From a checkpoint of a small contrastive image-text model: text encoder width 384, 6.3 epochs.
Rows from block 9 of the text encoder, named by matrix and row number. Rows with one number belong to one neuron. Each number is 500 + 40 x the weight over its row's rms, rounded and kept within 0 to 999. All counts start at 0. Numbers have three digits each. After the name is the row's rms in percent of the matrix's.
# fc1: MLP up (text_encoder.blocks.9.mlp.fc1.weight, 768x384), inputs 128-255
# fc2: MLP down (text_encoder.blocks.9.mlp.fc2.weight, 384x768, transposed), outputs 128-255
fc1.214 093:450495533462568486469572488497462523403534480579579540522496511571447542544547458583539541526466519464460471433498532478516504501590456460519438481440508470465530480494482485432447555541484465456563509515539483572534481489498491554436492456488621456509513397485503497459490471505447478462612489520554459474583533572504470502497544447484510555497428483520439462530510506507554518495522
fc2.214 099:542522536526492496483468450470539509490541473486499533480474537522508533460550457511440485453541527486532520588560463565411497490455571473456515495409483503496469575505454541543496454539472445521468422525476530467524482524550577418421494489510512450559510540553551554518469497561528452500459489505571442473467513535508496509513630516511502478506464574462427533447450471532538517498465
fc1.215 104:477488459529493468511465519465520498497492511494503498523522538469473555500485488475526446466505547516486530423579530544570515542494459486526501475536520499487501538574481462478507488478569441561514460478546483473425520511541482477458539545541366548546556545475467476498530434498561526475534581496437510482566574397501497527506495533436513510513552452458532469616445496503500524496584
fc2.215 101:485492568463515498529537453475499544539476539516597439513473385466550448545511495520534462497556466495503441510449521513473563462462497456515560454429418513538491563494516517499423445454464525510529431524521529585547452543477492508538539480502510533552586519502598491488556552475437454537510515443532477464533504476538532571494465477538517435477467541598468514499563513463578446541486
fc1.216 107:549470571489510458494548519460432524515413525546454497555469498463553502530536495541396461531513468540503544485452437476504520482463481489526529464486487485449478583474471534566475551465545426518509442541519485462490506530530458470456630495518506551552566465411487451514503486413492516458413464487538459535573602465489547568517515569431564493543449470473582475534480575520486497536461
fc2.216 107:562529474468442471497518436575479478538425487468471458502512482593548492538484532456463528505473504560490554498513536515573530566496497479514523531507563450445411531573490432434527543456549471470493422470450470533583509500522499551490437509472526541501557523605499421467516505500476502508505543514443543503504537461494480456401490512501457517469501582443520457444496461565599550504516
fc1.217 100:437586491506483493426461472431482459447500488504490500476578457491513454419554516467445455470518515505514498507497585451476476486455532468505504491438512480486525372502406535491507584543555507539512484537518444490568533479561469464445485511517536470503523480488482487484415546471434469503511539517614494487513473467517459558554538438493436430490450516496463454551550478493523524443535
fc2.217 089:446416510505494552544461563455545476490480482518539492524496495518516532454490480477412490498542508446440450585502421479476498524450507504512442508509501491507486511549539584474482549450530487465516510484508485499466483526510528501434472506495506469475472483477474572447482344502482477558444473472557488476480439467441547549510447524505516541541461525507482508429488532499508470468433
fc1.218 095:511440507505402501501480527505492455398462520465518469566486572482497447515525550487497436511447475474451547489528449481515482524498485488527468518431474540562491549514533498576484431484573471546490464564560467465500426611541480504444480396484449504481505464489529478501555533512502471546549479435486557536516545599469457457518473452478484513464490525470536464466522448550595480497544
fc2.218 093:478513478480602489485519402520438477447550529483530556460435552553517495551522446559511480520546488515475524500510515503492523465481521493417487460474490452502537474489474463465467516547509503481474439582451510562501581530527538536469440512493625473546502517451534531556474497538543501452525456514484446414491567506457516518491488545542467568517497420442519533542534503425498548426514
fc1.219 098:594554571521592522519579488437534554505480442443458481489478579568493505523515529543515581490559503393420450470466478473547478497512574504505466488495489487637485490483465508486547638441574530523474459534560484480438494481485499492535579541487453484471506557516505511447472513501611484490526421516451453556443450546496472492518494493503514553567535429465502469545492434491478450465439
fc2.219 101:520492476550478488504528508568444516519637510520542511418558526524436515460502521486479494504549546501513532595462493553464503474572533533480460503464478555416508476485475542582460441473412453537481532455524445493572532505511465494466471530524545515495520513589502461511493553535466425544510468541524492531488511593467513510464538521524447470439504553513474556550463466501525479480523
fc1.220 098:547467513576387498502414497532523512513438480490573455536528530461535509544496493504447546454471469547495505485434489463508458532499546520486494485488480513407463475525438546450455506479477491491490489544602431493510460478497493514562479469498477535453537558502512530516566477539472528477511523510533568543477530566543433489526471506491536491530493536495548483479518562526532564526520
fc2.220 101:456514502493556604477587521562464457443464491478577486562452532516473436409513404502489488500470448529470485548497481504440460496578488497528491505484537465435407497459532461570515460418521529461472515497501517564511470514518457440453514525522478473572528486500468519528479485475520510528509472452591500487571478492598516471576474504459435483461435430538575409537469489509456504502518
fc1.221 082:498497514494505463502457526502428521595489474542494480571456597476529471533484486461501477422598573552439521505523563496439525540494563475457505427404561552440535538467554504489475516546491457451486520476515502511554499496482439507468514540486527475479466554497525437564499584520423463453459513462539593475498548508511504479558570483556536517515456491562504525500466392509578495476537
fc2.221 082:547475480581471459606451565493505486463452497506492477499476552461461486513532448529579464529486524493481526518480453521528543477493573502511517486462536518494434531480568477507509443501474504467487440531532530536522490530462581500394508473452471490565463462522411426479511435569455475544531522489469554544562465460479506516451509499569491523472503466501524547554434514451437503551549
fc1.222 096:477472532437439500457453568514512522509504453472564508488498543469520478481465459435581527439490490497511613488540575509543556490583523470523425526503530580553522462452426497611483478497443486499498469476504511507531514428513402506486464511477471529436448514501505528431555550536459513537570488520482519457546557476523619532489525510537476476506536416495580466507544450498532486476509
fc2.222 097:503434517483417522513473463482550506535463492512481510564523526556472605501547454484500547487495482502499493472490488575535473421509445456428461532567463471510438479531518471462517486525523522500560487484476445421474526483449467539495514453509497476459508485524470435496501472524508517461503520475523585541562537525528509523504481481403536473567532489606504401495462537467432528478511
fc1.223 099:537485457490492491531533537529546484484524484549454541463479501530480522574493519455393428604471519537508574454521533537473533518482509510468558530494436456413480458563462459482539490449470504499557408499513458504532497550503477464542464555520453478525477531578530523500462502518543570516507498532438496596467522535440511500542440488504441467443537472455556492495573496418524595567480
fc2.223 105:537547536470538535520438426498507520525556464522546513447478533509532452410465489428505532469538465413448475545469443504566582495450493508423539476607494516548477525457515479517471518506521484406480449459490540427516453439498504495577524506480555559549533468416499471514485522431454433457519538482515528511519527495579510469456513520495530520527502471566446555513414502536496480474534
fc1.224 102:518506490509465429476427476540508552502519515441466545487484539470498516498588455483573450481458494503477553483496507505504513506532511570504502584481516473545429505512462483473463506478453506478421468559522389581486526517442472487512504492484569461460544469513468508498441592561544472534489450465500458466481525483469531526473541478510500547522490541495536530628500552487509520520547
fc2.224 117:499548518551488533488544536470481495527502503570445493520507444492515514511473447509505530496501487448500487454489498509433479486551499534461463562534462467485486512501511571545526509461467478471498507531511505518486524536550433537505493555561491487489491560560476496498588521571521463450488538498505515529443572485467476564597538484471463510467520488609523531505536478490523510490493
fc1.225 102:442492496499478542450457524515436487497482503483469491548487473466478481566520473522509497516461498539516436575465465535568473496439477486519495526565529424420474460531495532506580462476505524547518525532575509422588536496482484546465468529627503496515535445421479574513506389598524479579501545529543503467542519488532441570449467517471497445537514497476467486438465464494484466490491
fc2.225 104:540497498494489411525478514531466590468443495525524458515425595461463462478536563492534513555523568508505509517461495484533477518465488472557460520524503479520471504479538527543458496496484542588470486431457497560416497424444551456495559479514516546437470498481461499488515500501521520537462473491511503568528502502510544453508540454489482477476485519511579522558557490533512500474512
fc1.226 100:529478517477465506533491538540571500558503522528491432485409507464421555502480539451525577449434506436474447467458457448481463497540434503537459525502457498497516511516570485537484473478563578479543586509431482484549554549451488543475570523500490483469554427470549527590485478557433487422508528432487460491465447492510509540497480441515539540556493498503496483431593528506507529514487
fc2.226 100:494484522470480498463483506463412523439514482466474505555456526540511477497499555533411522482532555452512463469538486588606518499487504502475552493485511501578438475517524484537513504442511444533506481501501572471504433422550443478510444483485518496471483544480498446537454496427505485558557447476548414501496526492470476506530484537494468500465474557458471506466550561533477500413554
fc1.227 092:571505443505520477555506485521490457564476453443453566521468496480417518495503554523475514499529480473440562485433504474472459465479458523459480504486518518464461387491554463536526446510458479449479463466456563485520524523552578470495470470517538472496444529510497408533502499471544458458445505460481515540467544504468490529510532513462493482427475540537507602531425469456494436487512
fc2.227 093:514463515542512495504526489507488546475472479481477505508519483523507487415464480581407471459480391526431455585476553523474457526554510580524513521544449447464501473511434513477465510515502491540535456581511434560476437530497494558586451550535487501515546541553534536441477482527502500518484483473503484534485507431500550464444470484512556597515456505459485501498480452459525487486542
fc1.228 092:564471514486496488521562511485511435508450546529471472505570516431506456519387485490434496547473506505508505512560501504525469522557428502556504490437585596489469413537473444478505474530518515509444447408482533440535517558502517543504431471527458492516524477482484473494543444536482525490486576505414478476508469505495543499499511391506617562501519546513435453536483520492441483550581
fc2.228 089:431448464500476526559513477445504495522493444515500424548545517515525481459484481478504478512463477443497432516514489504496494489413465429529485503544539487518494547466509527554550522488486528492456485497514488481601558467419524533476469519458563513550481485511536514458540483443494541481508495548433533469544632498452512514455500485517495519526470603519510554459477451510515518483532
fc1.229 094:519483517539559467508463528510497468482527511424592577446515499449571504481524493554575501479512550571578566510469476515463484521545545496525511504498542417483537412448562528547441527505452480537453473448555399462536528588434503473567498476453485381501479535535518400467528504483478505524500480487509489535491549492519464510584486516539479488599538447435525437530524547583576576525454
fc2.229 090:479506475485496502483526480519515479489506563446477470591538520496392538478486486491541495423507479455524522530511486476542500467493490448448532497489564477470537518495511478541463527519492471591522532533486516492541566473544517483517469522517489503472459483459429538473520506498567528508569445555436531430471520491523474403534505493539479545544564519571532508438484481408503497482480
fc1.230 098:539587459541531533517499525532557501584481467486515480515477508462554484481465530420530516440531464503586515480588498598480545507495465493438531441525522446474495525516565496441447527586497464447516424522554504467502513479528504475453464483527503461460525488441529513544481574463495534507471488445516427558459497541449550587502511454466431531406510469495505532505476450582491598557469
fc2.230 100:544389522424393500515434528514483561571442483472505523545494452475470545539514554589523510510494507454479477557471571457497526464526445533534477487490511591507442541493438443505496544466475472469457513548509514478431481519416458547542515552483401506488538524494515448483566487534482497445501519500498446484466575537453542427469538479476484472556471485509446480511437528454481490410487
fc1.231 099:487561543496507560534475465501520447497551534559477502399492496500584553531506507454451526555469476553536495472370482487568469558528533541504476490501434491456559487518538524507474545467511510481473564517462536517520439473450500476442533495435588552481452512454465442509465544534472510429536574574472509466502497474541478575548536500451479440557494534496477443480397535514532528535456
fc2.231 095:511437528423511441448468545495471528566479552490538512543508533514491462483517485543515428475529541474509482511557557493529512440505507510525499562546544522458429447506489481422481456533506522521477445491508503507527537476514501538518599458639544448529537527502463559512512482485435477554487411417518486509499472530499539476454463602526520495512514472523527533485513486518525540515529
fc1.232 105:529480403476529535571454425497415565543432409511568573514555506502550517495539511449546496534514552524492502518561545536410495480532500542482563478552449390440477450512484497492464491554483507468489456535468503515411495460460499535464465467476512503533552527515521437556509486511553485526487489533470517497470495598413494472471503506531496486540469495562568441544435499505499472469531
fc2.232 096:531458516492411514459417525499481464569467531499519487541512508487591472442366523530547518552500420482514512491457545529494550500527507501500478461529516492459482565463481533475433445553445509505496506548491463497493486537531593479504517538477476548466542469516491562444512482535447589568504531469496517503557494521512450508526545458514567407501546493452496524543523469636507475499523
fc1.233 097:417511508506455532556542528476426484524498495533487544539515464491539485535472494511505569550560482442524491505537511542566545540502515514556461509419461505564470538486485488485450447478463405480527524520508538595490469549500579552557544518453549528476500435458543495500536518507515583538530455484476530525549412437483554531477476484476513459458423466530380464506522455536542520477468
fc2.233 098:513598523470520452479544499519472536544528497437553519454512556532455581557522466518461485580466472521453517554474456556572491389462505577433625548501510515480508418515508523447512455459532467445530468454506492402524498513467425539454543523541489488551526498518489486471517551533498495470462556472515490530443510449469565511557466445538408533530509537447494569492492502495378539538483
fc1.234 111:497490482542481545476480555430569491470498523477523496525531476446518581518444465469519480545533470470494494494496484446450550508450554545503511567505473524566537411515527489486513543474513465476494449415524533490484477558505469491449480528493479517477475443480574460466496460468454431492492606480441462473475518495513477467508466515404517502522507449601489564525547532527490492436470
fc2.234 112:547528500486483423402543528480560562499523578459508503533519434454435485540514487530535569531530467409446434503504515452551535480543467511453526472435514511490497540557490472512504498502498545503526455550436476546506472538499473487434511598526490505562455542488545527477502406532463463498516548491470497512511553443496482494477568535446493502516468391555482519541499432477469423480479
fc1.235 097:543528482496519518512535522511516488479460555448524539538512545509595429508427495545617492533459468499583513529438514505510417481490508547493486472508378454554506518504512488519540479535526525444565502506498499535445453477465479504524493490523520492581575465468493487516541521506548487409509467485456590391522513402550491442478476526497512563451507494521517480472437572532467544460502
fc2.235 101:436466494551475470515485579502557422552489481481495514533468568510441472472460493524502512535481559545487545513528503487506532489434460460553459456449512562469465530468493477517434530467578507523591428521512451468471528548502460480503468492476505520476462468433442555466570505479511442596499481516444472483532466578488522490571471524491526502530494496485550512524575533570507511474487
fc1.236 108:478569522477517496591553538573525527444472432527558530508511518429445468470486536518586497496550530494498447540520505529447556463505501499449478451449462485553508496507503506518495459489485504502569513444520444549583470538454481486437492560462503416483519536525446432507481530494491437504518565496491531563426530493493502423591537548517464473458450452433499487535473520502496550497502
fc2.236 103:560538496536528458485524504480473545507515519454470521449543508510468495515523537625504482463480526472508551530473517504514514490508544492517494536580481622526529549504486512476498517497512481515497465494489514520478485522500468466513504536480457467488447505488529512578472449507463451507527530519545524454510453471505524541507452484486484444427490495453543518432477438453520469485501
fc1.237 098:530525484489554491541493517483556471471535473446572506439598480489493496563477488490539489429477453545436532480546488490529574524487508485479547495468516526575538534516461545524490508495470488472422539550485512433531498488440517522516553505472532505506451549508513530494483561481489493433480525466506478553447522498467547479498485532468555488466410456477562481528586509503557541483528
fc2.237 099:528435521513482495414530425481529481514461541512567499596519529451413403429516571485432454511446478462437455550508541552509481429443543506447566465499544553435426527461485481422482569543491570493485460534532482460486493515513489477494491492486497436550443534492450588480490522498504491523487510515509527448474488478476479536502480449437451521518516491557485476457496491489502479498489
fc1.238 107:516513449532467485529532433506479520484463503500432474480502583460411536489570468404483439531560553512462553424453475482569597500570483525552475554546564548531451544554532524553480463461519411559473545455481482514455480432488459492468477511570499540489469535560521558510456510518459497451502534521545457475472449470517546522584489522494576431458541502414470481560516572555434481485438
fc2.238 102:539461449463499495566487558403542529508475528505493475452510524511499527577518492451574457552439524471521503495553503501483523510450436473474565511516456508524545461468413518498458456521431443418517444464471479511491562476428451490520455532477517502559523487486516475515521485446530476506473514468509586531575523522495447480532548488466465529445545479509506542595531487491400506433462
fc1.239 105:513478495553497507489502477473512452533475443582465497482453458529465519450532488456458478456500515459493527473488468479462506510443469419427494571462538494510427547517503515513526563489484534527523481456563454441530468523483512518487570504543490569439542500538548480525521541489458546558453516472518518536550537471455512559518484533452497389453578462489449511564498520466498528502546
fc2.239 094:480582479478533506500557442542505482535495586431517515516560502464536434498475471508587510547485506448523484525524483488493545540550535508559509558490503474564528464526514492440526510485516511493457498475476472491529527571488460445420495523405459530514476421465532510498522585529480528511509558462478495516442457487542486526478498544466503533500454459489457520434491577418529466571542
fc1.240 097:594509543462424447474500499571513493509435505560464492549538495463450559573456504464506456542503515508569457504515516520502467530522487457501559493422542559542431489466410549529514481502430487547399500493537474491492468498537506432518460459523498491497518535488508526516536499508494485482457496551508480576528513505482486447550397442459481464507478485565513464506495556512505531512486
fc2.240 100:477440452417456526517453429512517496467496471483528503502561483522558484516493521501432474433556494513501523497452442533554562505502481490466441503537521439546576544583583466510493610423531520541539467555435480557459477499491519531470503531435478513544554472489523525523519488445500487504473419530474470499483436478480518447463446437497528541538595474541524603499502542524512516494507
fc1.241 096:535487536500504487444460536445498529522548437509503495529507494523510539483488502555539508512550411520430426471473562481471445541474524542479374465511462535454480530490466481496489524468507511492526478529476458482561462443490459483483487454555515457460507530538503522495544491474625475469484550528531496452504448518509503569459471475492483449437548480466564542549498487484495463531471
fc2.241 101:529479495489586442469455545573470448480542570476475496491514504480478511556468502622518526456488499514583507572475451464568468396520444499526511491575516443564548501502550488482509577473482521484459468524607483538473539607556514527423501572399520468504479527498453495496520557498481500481523464503512519557507469503511489493491539557549486460505540529578552530475489570489502531468533
fc1.242 096:539488536556526490585527530549496525519473441589544440515513518500578504532510520545568449489483485488577497442525418478474516463401570493524512525534635435476483502477478498487517486524500445491472506537476497452524538525514526444467549528494464475466456540488553547466441509518492470518525580497469483404562503535433489510524468503516489509429490558553499482447472483502496488508503
fc2.242 095:433602571491492514494429574412563542508474488484504474526520469473474508489481505504530546529488467473537457508452531481514574587541451531528515526518492445555514527441425559532522568522497486548510450458554458514547512506508546514501505513507524496496522411563445501498571467462461572515510521495487543496471479478493468506433503483481552528450544515488461506549495435475535466565518
fc1.243 102:571524505449519471528401477526493471483475392550448516540451539541584524525436507474512566464564559426455476496428502469541488524475520524478462521548509460486517530480519485509571514417462527481477486526428541461523511452497563554480436543504437455489586514452480484523508498504489441492509520492451564511504442445464505512551490496541518484471522535460540453456535458502490549444546
fc2.243 101:480494463478484493572441460542514462460472514532517475561500517529445478408487429492444459548418527520473598523487486601475499455488514451517488493589444497508526497423462449466524560471497508515526451537424508501418504489458530472494517506554498537535447485508478510464558518456573457543543463452539482515568529438582422475519515502519489589515417499548439490496515548510508506470481
fc1.244 097:486497424446523495442537565421479497461547503579523552463461552435462486469488461491567492566476503511527474526485544583546476496477579517463462525516474538503450526403531552534485471486542483523439522454500505418479452485549481456483495496515491492409506515486446427502456520514497451526510536503572523435452518434542465493499500467446421546490535486476473496508489501529451502476467
fc2.244 103:530503588507408438521472481452478515549511491468519571473463556506495501519509536492457580488611480457513472488465578487533506522510490498475523458471483577455500453436505441454511505382522520546518481440516475578487520508458443504564491412472543474457463447494514551505504525525533485462608491548509548440480561406546566546564487494448555564535580498517562513502493399413447545581492
fc1.245 094:491522475540436497466429508531530454494457546543478456495549501515508554508492403567497550538500494405488505512460470484485495533564504495550437537534601489555477523485517459466484530510507488464438441405516557491467461504483492471468432541522488434510520547577510513491548512566541440524509522558452507510484454453524538473460495447562478450458516496512537534463555484545489512517531
fc2.245 092:520508472501505497514537535476492471482517473471439509479461459499437489469524499457496532463489535437499549503506532409507474480488474500496521473517504479536521440432538470494517512548462597479476525472503430466531562513494528535505543452534540532481512548470475532471540578524480514484588485458508497505523557578464444523507489557476537506538507512453502429479471447499494481470405
fc1.246 104:481508500574525538443459527486526503515515499423495511542500583486520540523499488509593501438468555483563467485500469450554557524517490513429511460389555535588440519529478526494542540457507491506572516507455502462518475479486518486513510506472461451489488618434393409444485494558509517532539497479519516536420523553501492512469552455538513487498469481578452516511496486513515478450506
fc2.246 107:477505506439513449534557407464473469437550561558471529515472459507549470489564433570469456596490529533474492486519452478487480501519526480525462490480549495439503466483444483474453504380540498462517513413532529455548458519479517548513567572505435491460520456572576621487484510512594519511478427498498520548461506476515555482542528512483541546386511418517552531485444482457572527516482
fc1.247 106:461538490547490491549518522486498608524499523520525483490452486478452541521482510514532449538513511554500518533536473452518489503452486465484541467520484527420510532489504479529502506490514436423551483517478482442502496446449525452469521539510481482475541404484510514577510529517528517466433401475511449498511529457477524486528530470522550490472574520580494478539521527504500496439418
fc2.247 105:531481456467536505477590486538491505465462527414465498505558503462456456573424563484533615461520542481524475445508518514447541579457482494513447478468441514496433623521501536553499502411563469576539491506496518540458535474527487498545460486463485485518492545509491473495536497500474505516435535522514469468449473529525548523535461464477474554476528529466545500497511424503538519425512
fc1.248 097:506438529509479496430503527517478507626496527572465535479556454465508453494428557512507458513486491447523542491505501534444455476500494503554531445490562527486450458515548480481457490470425538497475461548541449518502453448523511552406538449513534496517517507452529520418554502565492470564500538467563486492541467516461559529514488511507492541468405548490517568528511527502513461450468
fc2.248 102:492552498530482592494453519528524448541502511439488498530452548437466499497493512488466495499493515518484466479537457517515515524508541439505504596547539518496506548522444476527523497539545478509537509583501536478445489518520485512509552558468504489509473517486491480474566545530532475465515606493483576501540508506510518512459501432521514401491522496530473455492500581485480534529462
fc1.249 089:480445491513498521437480510502511539600499523486510531601491446501520487553487486482510496560502580499427548450558563583504538524493556485490495437522481461480503443484513470528526422567468583471485420483488506556433503553465499456434510496515480470520573521523461468515540537473524460476567490453514499549482441563500505492495549493491447450485526474504438492506529501535479373449447
fc2.249 084:486582512523526539539602474481521451517496467519545458459465446503460539476499450604468444509542480467494544527465475467423452508516457578501479524512577521522432494495466482491431467507580469488494438563502468509500509514497536515481537577527504465455527545478563535498518444481444519424523426478478492504429543496465548558514469550504525518524454585506554468492576530454549491529502
fc1.250 095:458471559488503516529420522577525497451489485502528461458555520489473447491502605461460587486589529443524486511522454430499479517508529590499539492562467426480405509474507457508543545518535598462446449480521497479506567517537465465551520496537533502537473436562507541533552580544552444414495524486514520533537556536493496472546534496555560505474408441482450549538556505463510431425496
fc2.250 094:490529439487509542415531480459521532467548589514520511522464520453538473476481470481518475535483475453518468489526520524477436568562417445451512507585501406486554526478478522533540515558558549573504478581492462486483522531564496510549540519505519519499477491487487468503532376554555478504450510526492443445497516514462580455579438514535540487577548479495498501516529510484562473466474
fc1.251 105:494491465537536558491543445477489458497438556471418511501426469537566484551486482476541507454476560469478446547469447500479463526565523469536527474473487510564481482444521521509441495511482494460474493506499529509489526485530498477554580493479438443494459486496572463512510476510457469435513460454474536511498480547540526528596506516444509463444535568469451543518553511467576423504602
fc2.251 102:529449522485528446548531532494510512469512517531531524520470550582524498394471493573468510538484449480463493504522485491528514511465488510528579450593463501564517475536533512538500430490503480562578537504486495541549511511555506510405482507526475547521531485522436509553450444529468433487526443443485490509517475458437486448484492401526563451496490521428538569598457508427472511502530
fc1.252 092:515493491537437569478579551480483449489541484468529468457489491544507387455490527488540541488530552503526545453537472598482527512475512447517489551510496522454493515480511452541490444455508457482506438516493550496445398505483448507501541439463570506520462498476579518446479484464526573544462483481518447541513509440504477515421483441486456497510538509562583502531563430544519511472482
fc2.252 090:539460469446537499533453455509469571545546457518485445555578495536534516503522473497541498491504476486552515553510484423475495458523463459445522453432507498474424520526505522498521430492529545486500518475423506479575499420569473445567472530491506495530461499500441417559549437529471514444537503459444534472412531492494485454523456475502517588519498502465571499548500518467466490483423
fc1.253 106:488512475558480508511513556455479482507524462540526476521502495486451499513537514384512449494573430473506482550508531491526449478428441508527501536564554504494475578493484478576499512498586405469489545499578422477407571507465496514504446557495501474506542469410468511494473496487507553460515499534463409499451467429552481533498440485452529540518537480519519459487450567500538557543490
fc2.253 109:521525561529425502513485479513495518523452503372524458500512426539529546509457548523558532500463531469493556544422522373612454446498491450526528495434484537519515516489517510484504440548536543541539518546459495515557466441544501593490526495499486556525502486563508556581529507456499456502509406499540505451455480530570523483568544498466462437478574525562479556477556498554519535475476
fc1.254 096:401450545479470494499519457493526441505532482533475568435525486568552494623418399510508416488504512470465535436550504474541530405463466474501424526471483496554526524465535467448423491481472448439527465532543519535543521559506476463524531523504493525517488524529459493488581507509465450528530487515480483458467489436527576545512511517527506515494509564544466554498467406488568504462505
fc2.254 096:521510412513548536499510500497555471463546505648544575540517544389517484429501598492470542529562545527531541551548521469497445513527470530542511584488463541456569489464517462489539492511523509510465483485457477488501494481488547450508439458498460494516571523509547537479516499430488555517535467400525459519529483486561557435445503531480506509579537562424536525561461483507438425481513
fc1.255 108:440465512467547528479438489454522484463442556530517498485490512482538510540558526497450524511543544488468562555495456507456480407502552473427446538478453523478500503505538518495458518567535468551507528544489480533525501540503472453476508532471534463499563548536516474483492470427541521484493510586525475457528509534523507457505558487481477521432526440510583524547550461540491483454528
fc2.255 110:565497439547476411501499507554483458536443505506518516494442480482542576520537523541515485496520526494445554487468493493485494490533558523530424473546519501524518488460498566488582500544556532519498438553506550399553530495470450484523543464465533540439502524524488557500557485510469577590439518408541575529476496396484484493515566434457557479478430503521513535510563483509567421477540
fc1.256 101:495506489437549497478505430488420421496543536502530455498442510488422437519543515551498554519508466468522547518469564492504475497485531509425550461465519492488407467516466475532542458459484500429498473515424512483484479517525510451506491495454510502529547429510529502550443490384400547517541464511446538504481506492448501531500484532504507507470446539467522491459430520509500556494489
fc2.256 105:497525542547514457479530557521511495563511541527540542499504525550538493486404495448517392529508551448467462490550458565499522539452489476499482463533552449423554458536466504512460509474479442515403520516529525440468546551537531519481483419497488461450539470475577452530541452487472511469501470528458462500457492472582512469440493465549493493487470505571523458505546456470460557493536
fc1.257 113:480467446424537496495442469520497501460475463516479445530572467593470458514513497452560596494546578481516515462496486503519514524450548586488546408440502409527557489588519573481529416516517542531481509477468460498505563515450521436551546485512537537523557532535429504497456533478461486478478430494510540513509490498435460444533471426473464452536460495465544460493492492529508551492464
fc2.257 098:516565512591535469515535549516516478444511523401510498481488521489491479441413425478484545474503485458590507460505565530506486595559517495526538483523497537600465522462530514491529522549445517467577522518575565484514532428567471473525479423556482485517492548511571453528451507442405494516525506518480461432553543512528506519540570510467523506435538501392561479491469465524540451465577
fc1.258 102:514559445515526517476519551471439544524478487481435598476501457524463503480501483516456515548472518505501508459462573526479426445497528499503508487417532519452515510531555549607469500531494478460450457510535477565432530549414516450527550506513556551556503541483591421505525490501544505423530492558498384473460539460464476441470520503506474539491472450537469478489494565501548460517543
fc2.258 106:499509466533464486395566530487537417523434464452521414463450560496517456498410459544550547529520427535574482484593495538556568469558480487566500484445512489474478564553474516411478450439456506534514472558520532525462520472452506527501534451522465485463586572499462548523492468425471517508454491445496519493523481590570468517570498460507521423535525516487549464496497528540519545506485
fc1.259 102:523487501484453514491493538459480475529463473526515469503543500523468448452432495476522503433584513537562531525439506572497442443499438497490513541455418519487486588545493559501468422528499432452475497537501508488561463499450521578571509436476502502495446474521515510431540521439524501540508539513497525525507436534490507398507534514398514489507539503496483515477532467531432508563390
fc2.259 098:425556498509492520474391460525548507484488462464555471550509487462491528616522438518469582502462514496562540457515449475501509590435420444520493428563488504555436443522521531469510428485504512559565483521540500500403493499455529487471515422508505513488476546460495560500436570452461512445515611505529491481520555554512461552486532521578479567529536521488563522502520535544505495532509
fc1.260 104:421512491418562447568453533490517517481458423472492480504445537546476546478583550466518433514533475538448531531494473536453515447437491510499499418540497530519395396557481460468477485447477522455453479416543500487521472585562575471447486477467450439535483528466526449534422501535471568459504529494487491477500487515548455513557454515552435472519486504500525496553534431537535509495463
fc2.260 106:505426609559462477500465459467540454499423595499507468532515472457603439485546503497491510485498529499497495431541514468515541507565450451442482536474461500497517537485496578499487489518529473534511441524558519496482434538489504470476502554506505481457466429495497514530529445486557467501451542525494450528458565523573505579506520513508550542455563494521533437487530513527555489485523
fc1.261 094:518405544478501523458523434461461577506494478480517477462569513419419543507504490546448506465516493593482505471486506538489506495492533528552537496425482434511448520555447496482514479505524481460483492512442556558505472486460493511456469548542545480426440481476536471482474556469411490544410538476445538514489549547506590503551516558502442498517490504552583508514520537465580498485516
fc2.261 093:440512496577508490460553521410476485525555402462512508537457486521444498504487469502504496517511451456525558481446536524477511602502530541503499511537513501472415521472464568500527443461452530584447523500493498455464530562547466478519557480548530423458507568504465478493506459508403481519524553516483465428512536495556472512577485516480440476510500519573481526534502551514443448510479
fc1.262 103:478433458522485486535561503509550536517393465482475464491545545469466421574439430506487506475508486532479490561533490478495490512472518539512596505446433492549513510456427537482507489490551478467503555593489518527521531407496482532442509572466434488468533523507495479518572527586538512396530518463455463527501547520410492515477472501504482507520503527561580519515417486519480505548467
fc2.262 099:504566426517545545446486547525483522474503514474460463515443560484526524500535493593554418521457554483502408512545512516494533564485437529457494491496505531484512488507485562460496484506509545466537577525499444527501473562580485476533538481558502544451481481485530501507536411529477498530542445527482520410470577515528452470507491534526483468514435481503455527482450501521540523517540
fc1.263 096:525480542532486493494458468475473489542478541476462403493533516476470540536498469536490501484482456470530444514410437508590476528454502511515511510463497559452481485514571444519443558599497486461491456480515515514482500495560473439545440514500516548496532487497496445452546532525447523519522481530541535477439593446489495466548456572633466537521447518518532527497639472503513572507556
fc2.263 099:484577538472477505554527446559483533460448464488498519448498442579448615537595480437514559499522481487455464531516478482556444502487549559478471471505561489449499531464557459550497477356457468491506440522462501539485471502534561394463486413507462519494505439442517528542468470500514452495444522492530464508489491443482545529478540502492463533491437531516498494441464460527526530501456
fc1.264 095:537433448542495528461504507529545481461468488529454459473474536415501473432401569525477485496490523487489497481512538475494536479558433537483519445544424569555463517462535570539436478530475459487538550544510480568491535478605541457533478503431457458473467494432549513520527515540434520507438474532435499473475546555451550443505551542443526517481528449450544516467480516446508449465502
fc2.264 093:474535478445543467502427513432541503530455449572459513514509483514525446450488438503556527548482531555520491545473478427490524480494496493560539475456443441591498508519448545523540476490454483449555478559471465477568507491530455539525528552490486543444537432597485456447535446507431511536557490423450509530497493416431524475500485466490496520532568471508544449568454534561492488511520
fc1.265 104:523518516551405481482492487464496513440522472494415548454489432515458539508507529447488450483425530454473430406417477505487474545545479520504503500586475504527508534543522461481472515500576510484543478493563468512541471504454510535561573487586560509445606484509460503484498513585544452454504544509436478494475482487506558466474520524501478471468430491477523505523547476510591512457450
fc2.265 106:529469545520519450511483453467547480449472518499462520528519483537511489475485556512491501490456426517435452518553498505563495506488481551539521513505442482536558489514459451530457423489527476493499486436497491598468417556480458504614540550437502486531494493509497465432441511534451479522491491475544451502501539466503494590492521528489490454560491479499540456500451603534389535557543